python train.py --horizontal_flip=false --objective="flow_matching" --tokenizer="word" --text_encoder_fused_qkv=false --text_encoder_parallel_block=false --layers=8 --positions="relative_bias" --nesterov=true --batch_size=48 --lr_schedule="cosine" --weight_decay=0.03
Rows from block 2 of the denoiser of a small text-conditioned image flow-matching model, named by matrix and row number. Rows with one number belong to one neuron. Each number is 200 + 20 x the weight over its row's rms, rounded and kept within 0 to 999. All counts start at 0. After the name is the row's rms in percent of the matrix's.
Before each neuron's rows are labels from the 100 images, of 14976 (inputs lightly noised), where the neuron reaches its highest value: "patch colour" is the nearest of a few named colours to the mean colour under the peak; "lies over" is the class under the peak. Only what is clearly more common there than usual is listed. The data: small charts drawn from random numbers.
# fc1: MLP up (model.blocks.2.mlp.fc1.weight, 1024x256), inputs 0-127
# fc2: MLP down (model.blocks.2.mlp.fc2.weight, 256x1024, transposed), outputs 0-127

patch colour: grey
lies over: data marks
fc1.178,098,177,169,250,218,204,216,208,176,185,194,202,222,219,219,224,183,215,182,187,200,222,230,202,189,191,211,199,141,175,227,173,206,210,197,205,215,221,192,234,185,230,186,252,184,218,192,173,218,176,219,180,241,214,191,208,176,216,221,219,214,215,193,173,178,197,200,196,187,193,206,242,196,187,224,225,218,223,167,208,175,172,191,224,188,168,179,222,171,190,181,202,197,212,222,205,229,187,203,210,224,175,238,228,204,205,216,205,211,204,196,203,208,237,239,198,217,224,179,229,213,185,195,226,215,164,206,192,172
fc2.178,098,224,180,172,165,203,198,209,218,226,217,213,204,204,225,215,217,224,192,161,193,212,236,190,165,199,212,205,206,188,198,207,226,215,195,222,198,184,185,230,194,195,245,147,221,187,233,219,192,160,176,186,207,203,224,233,196,250,230,218,157,204,228,195,198,196,207,200,227,196,214,218,199,202,214,204,181,189,217,210,173,201,207,200,212,141,226,179,201,206,182,210,237,245,210,180,186,186,188,252,194,189,183,213,208,194,191,212,226,231,237,219,204,208,189,211,229,201,205,210,201,189,191,179,206,176,232,205,177

patch colour: cyan
lies over: data marks
fc1.584,091,209,213,205,217,211,209,202,204,212,203,208,185,237,171,192,231,151,222,201,228,240,200,180,215,224,157,205,216,186,181,167,162,197,204,216,194,208,223,170,183,208,186,184,177,206,190,195,191,194,220,240,166,221,181,208,227,196,207,193,209,187,232,206,209,143,207,193,189,212,205,201,174,211,193,197,202,199,209,199,158,225,216,213,229,210,196,204,210,208,198,199,213,227,231,205,206,211,226,227,226,211,203,187,185,233,185,201,231,188,195,198,235,206,179,194,188,261,201,210,224,199,220,148,204,177,180,232,165
fc2.584,104,176,169,206,222,193,189,193,201,174,219,182,211,198,237,222,199,228,198,199,185,192,180,208,179,184,186,205,188,203,203,194,208,174,168,183,187,206,217,205,194,194,192,163,211,202,225,214,218,183,206,199,216,201,192,225,164,203,241,211,190,210,229,196,189,193,211,181,199,204,199,221,219,203,190,176,227,176,202,202,184,201,222,186,203,204,173,206,219,206,184,178,239,190,177,203,180,191,205,199,198,214,169,213,171,239,199,219,200,194,222,183,151,193,183,232,213,237,185,187,213,184,210,199,220,197,175,220,187

patch colour: pink; grey
lies over: data marks
fc1.187,103,206,174,180,212,181,169,189,185,225,229,214,206,205,209,188,199,197,230,193,180,189,200,237,186,221,186,168,210,184,245,190,202,228,220,218,222,181,240,159,225,179,204,202,217,185,195,202,224,228,226,172,197,221,225,195,202,177,210,194,185,178,153,198,206,221,196,207,223,225,201,201,237,186,234,229,171,214,191,205,194,194,192,180,201,205,236,201,190,197,188,232,224,180,201,184,240,229,183,192,216,230,202,223,192,167,214,195,238,173,224,191,224,187,176,196,195,218,208,191,184,214,213,219,198,200,202,193,223
fc2.187,107,180,207,200,202,204,198,207,202,204,210,182,219,184,214,184,237,175,218,225,179,237,218,193,196,220,180,176,191,211,184,211,166,173,197,189,196,175,172,222,165,186,187,212,210,183,214,162,202,203,216,185,208,175,203,209,224,171,195,201,166,193,220,215,196,205,211,168,166,179,183,222,189,208,195,213,213,196,195,170,211,205,194,209,164,189,207,185,206,209,185,209,220,210,196,177,213,167,194,217,228,203,199,216,175,215,182,211,208,178,195,186,216,172,193,225,197,191,211,159,189,205,194,205,204,235,234,179,221

patch colour: pink
lies over: data marks
fc1.479,097,202,190,164,190,199,183,192,202,199,207,225,150,219,164,198,165,181,190,246,207,210,176,261,175,202,232,200,209,191,163,181,224,203,212,204,222,220,230,171,190,199,229,174,242,230,201,187,242,169,215,213,208,167,175,194,228,186,203,181,248,205,235,228,204,186,186,232,208,230,234,201,216,172,192,217,222,171,185,186,196,210,189,190,199,236,235,230,197,215,210,214,198,237,192,186,195,181,180,217,197,227,196,212,197,224,214,225,194,176,164,208,217,202,193,211,208,198,185,212,229,237,238,214,188,179,231,223,235
fc2.479,105,225,227,195,148,230,215,194,171,189,203,179,199,186,217,197,208,176,207,200,201,219,226,238,198,215,180,228,215,210,195,227,193,177,215,230,186,203,190,181,196,173,195,173,199,191,219,212,194,180,217,219,196,218,214,207,208,175,191,205,199,200,167,219,221,211,196,152,207,197,224,167,214,195,177,157,228,228,184,210,218,225,182,197,187,227,218,185,197,215,200,192,245,208,208,226,196,239,193,183,192,199,209,179,180,173,188,181,211,209,225,227,216,223,191,184,206,186,141,216,195,167,209,209,207,199,216,178,191

patch colour: grey
lies over: data marks
fc1.492,095,206,194,188,181,205,175,195,224,168,183,248,189,189,203,193,231,202,242,221,208,230,192,190,186,199,195,216,229,196,202,207,239,228,202,182,193,163,228,176,204,208,203,225,185,201,183,183,206,215,205,233,207,217,189,194,200,215,215,184,171,207,185,224,174,206,194,233,227,238,172,203,223,256,199,209,164,204,186,218,173,196,250,201,211,219,171,189,186,174,230,218,196,209,201,214,196,197,207,189,188,167,215,203,190,177,236,203,205,228,221,191,181,222,219,211,234,154,190,185,172,200,235,202,195,234,213,229,169
fc2.492,101,193,195,200,210,181,183,191,161,209,192,198,216,232,197,197,183,180,208,166,240,184,209,207,198,238,180,223,180,196,192,205,181,224,221,213,207,192,203,189,201,195,214,161,177,211,175,192,192,208,189,179,185,213,223,203,225,179,175,158,223,189,191,205,205,241,185,205,181,208,210,184,205,176,184,227,224,200,203,227,186,209,195,215,162,167,198,210,234,212,215,251,211,198,194,212,220,195,172,206,215,222,216,169,190,176,207,183,228,189,208,223,217,212,197,201,167,179,204,192,203,196,197,222,210,215,222,187,220

patch colour: grey
lies over: data marks
fc1.228,107,215,187,214,208,227,212,217,208,213,202,186,184,160,187,204,190,213,179,189,177,218,212,207,181,134,179,193,171,203,196,180,153,197,191,229,214,201,193,194,190,195,190,207,211,234,183,205,152,195,206,205,196,200,200,223,226,186,175,202,239,183,194,204,194,189,209,193,212,201,201,191,210,178,225,233,180,216,164,196,214,155,230,212,218,169,211,219,197,176,196,195,199,242,227,200,160,210,210,183,204,210,219,188,223,195,248,196,167,212,205,191,241,244,185,213,192,196,196,202,222,226,199,227,189,210,204,201,187
fc2.228,101,199,186,242,187,186,192,188,201,186,240,163,204,237,197,205,209,204,201,210,199,200,205,190,199,216,219,197,202,202,188,191,212,216,215,180,215,238,248,174,216,179,195,147,236,200,175,197,209,232,232,196,195,200,206,230,240,208,177,219,223,246,160,180,199,232,211,193,186,210,193,227,207,199,216,172,201,208,172,202,186,199,194,217,150,200,216,210,191,200,200,208,223,238,161,225,216,188,188,206,220,201,195,207,207,210,202,158,180,214,182,216,196,182,173,198,193,200,207,204,244,204,175,201,233,238,158,182,190

patch colour: cyan
lies over: data marks
fc1.309,091,194,199,178,217,169,240,220,202,161,199,191,176,167,222,207,218,208,210,179,203,198,196,198,215,206,184,191,189,228,193,200,219,196,206,187,202,164,224,232,206,177,152,192,214,184,214,174,169,210,199,176,205,212,220,202,191,192,202,219,244,213,213,210,210,192,190,199,169,193,180,172,207,175,207,229,227,195,197,232,200,197,228,194,229,200,187,206,207,232,229,197,158,218,184,228,175,225,171,204,223,209,211,193,178,152,196,191,200,191,237,173,194,195,200,211,188,184,177,204,206,188,173,236,226,225,224,197,202
fc2.309,104,167,191,168,197,214,164,177,168,167,197,226,219,186,168,205,201,224,214,205,205,224,197,197,192,226,224,229,223,208,200,206,192,219,154,180,234,192,172,200,188,200,213,200,195,194,164,229,184,233,171,220,200,194,174,152,211,227,224,212,217,231,228,214,201,213,190,198,186,208,221,204,175,199,184,211,203,155,194,207,204,184,174,198,227,175,207,189,223,177,225,188,181,194,216,219,184,179,171,164,195,189,189,169,213,200,216,224,178,184,191,191,203,188,179,200,226,226,189,186,184,234,213,201,198,220,218,235,177

patch colour: cyan
lies over: data marks
fc1.9,100,209,184,192,175,225,200,187,202,210,220,211,199,163,218,193,194,221,180,209,178,209,220,188,203,210,168,198,209,191,203,202,204,175,198,217,193,219,189,214,205,193,191,216,190,193,215,158,162,199,209,200,187,227,217,202,144,214,175,227,200,188,199,205,214,204,168,200,195,188,199,173,230,207,189,203,211,173,202,180,183,184,222,210,173,208,156,192,236,218,172,231,180,196,189,187,177,224,237,164,199,202,170,245,183,211,200,194,162,173,213,234,184,198,201,223,234,228,206,203,213,201,194,203,229,211,231,209,185
fc2.9,098,199,190,215,239,213,246,181,190,231,200,193,204,197,188,206,190,242,183,218,231,192,219,215,188,249,195,201,189,188,191,217,222,201,209,185,213,181,180,205,192,218,187,178,202,165,189,195,186,184,226,183,176,187,198,228,210,212,208,176,192,213,194,224,224,191,213,211,205,207,169,198,172,163,195,168,189,154,203,226,220,186,232,202,205,182,206,223,186,206,164,169,181,217,225,249,203,173,247,204,187,173,235,225,178,225,172,219,212,223,200,186,226,186,204,192,167,201,163,193,192,220,174,204,204,201,206,200,142

patch colour: grey
lies over: data marks
fc1.697,097,180,224,181,237,200,180,223,219,199,209,183,176,199,152,203,197,197,196,214,198,187,214,210,165,176,203,193,210,207,190,225,223,212,228,245,191,208,146,212,198,209,204,199,187,232,191,204,176,180,215,184,194,205,230,201,199,235,211,204,173,215,230,211,183,225,187,191,237,178,201,211,190,225,203,229,177,194,218,190,199,189,195,218,181,208,191,199,210,205,178,204,210,213,178,197,223,213,197,178,222,184,249,230,202,198,198,166,224,215,212,178,190,217,197,213,200,163,182,193,186,187,215,186,205,209,198,208,227
fc2.697,102,206,213,165,188,203,236,210,220,234,212,176,224,198,208,205,179,170,196,204,179,192,197,199,182,184,174,223,217,219,195,177,184,188,224,192,242,184,220,195,204,231,212,177,225,217,181,213,211,174,176,173,209,197,183,188,183,155,198,199,188,195,199,219,189,190,220,179,192,199,230,218,183,160,226,196,203,193,213,210,187,204,156,213,190,173,198,212,235,209,248,193,205,184,222,201,239,189,216,227,184,188,194,185,210,174,184,176,224,178,223,221,203,192,263,203,222,210,183,187,168,183,188,212,225,219,205,204,197

patch colour: pink
lies over: data marks
fc1.214,105,182,215,200,188,225,202,235,205,223,203,170,185,221,214,191,157,153,235,210,167,227,229,203,231,195,202,192,207,188,206,185,169,205,156,194,200,205,200,204,209,179,190,197,199,186,219,167,200,199,168,179,205,191,220,173,213,195,177,217,181,220,184,203,185,183,183,186,202,217,194,201,191,167,184,181,230,204,172,196,216,212,191,207,178,192,206,201,184,198,167,193,243,197,185,206,194,221,206,243,232,216,176,197,192,178,172,183,188,214,208,193,188,207,231,224,213,185,177,233,198,164,200,179,178,170,177,231,200
fc2.214,096,197,229,225,174,190,224,212,199,223,197,186,154,208,183,195,198,230,170,198,158,181,228,187,219,208,198,197,205,216,195,189,204,185,204,217,169,223,194,191,232,205,217,223,192,174,207,201,231,208,196,233,152,161,233,200,177,190,204,196,235,194,195,218,177,204,186,190,170,203,206,187,209,209,185,176,214,220,187,242,171,221,203,218,219,208,177,231,226,188,238,183,210,197,196,224,191,187,178,175,161,209,204,170,171,159,193,208,208,207,191,188,177,143,210,197,213,215,194,209,186,208,179,193,182,192,198,207,212

patch colour: pink; grey
lies over: data marks
fc1.362,107,197,215,185,192,202,206,187,176,219,192,180,188,215,189,206,193,234,178,208,205,160,232,183,214,240,209,234,224,194,178,234,260,217,209,203,211,218,219,209,209,181,192,190,200,189,191,199,174,198,190,244,214,206,225,205,174,172,190,192,208,225,173,202,198,210,210,182,202,185,190,173,198,213,212,186,185,228,178,208,171,220,244,231,192,212,193,201,192,185,185,202,193,212,181,184,230,222,201,192,201,243,228,217,223,163,215,206,182,202,194,214,224,182,207,205,185,224,206,203,206,182,167,212,189,180,207,211,197
fc2.362,091,158,168,200,190,168,222,200,195,184,210,191,225,199,213,198,184,203,215,223,217,202,166,213,207,230,230,186,195,184,249,205,225,186,169,195,190,174,180,183,206,200,178,200,231,174,207,176,217,190,188,212,195,201,190,213,191,161,231,171,192,187,185,186,195,185,208,212,241,141,196,227,193,205,239,219,207,166,198,177,219,211,176,210,205,205,197,223,236,229,178,197,256,196,167,178,200,178,206,193,227,204,185,210,201,198,176,208,219,231,191,190,220,209,211,215,206,178,177,215,193,199,190,227,225,224,208,214,209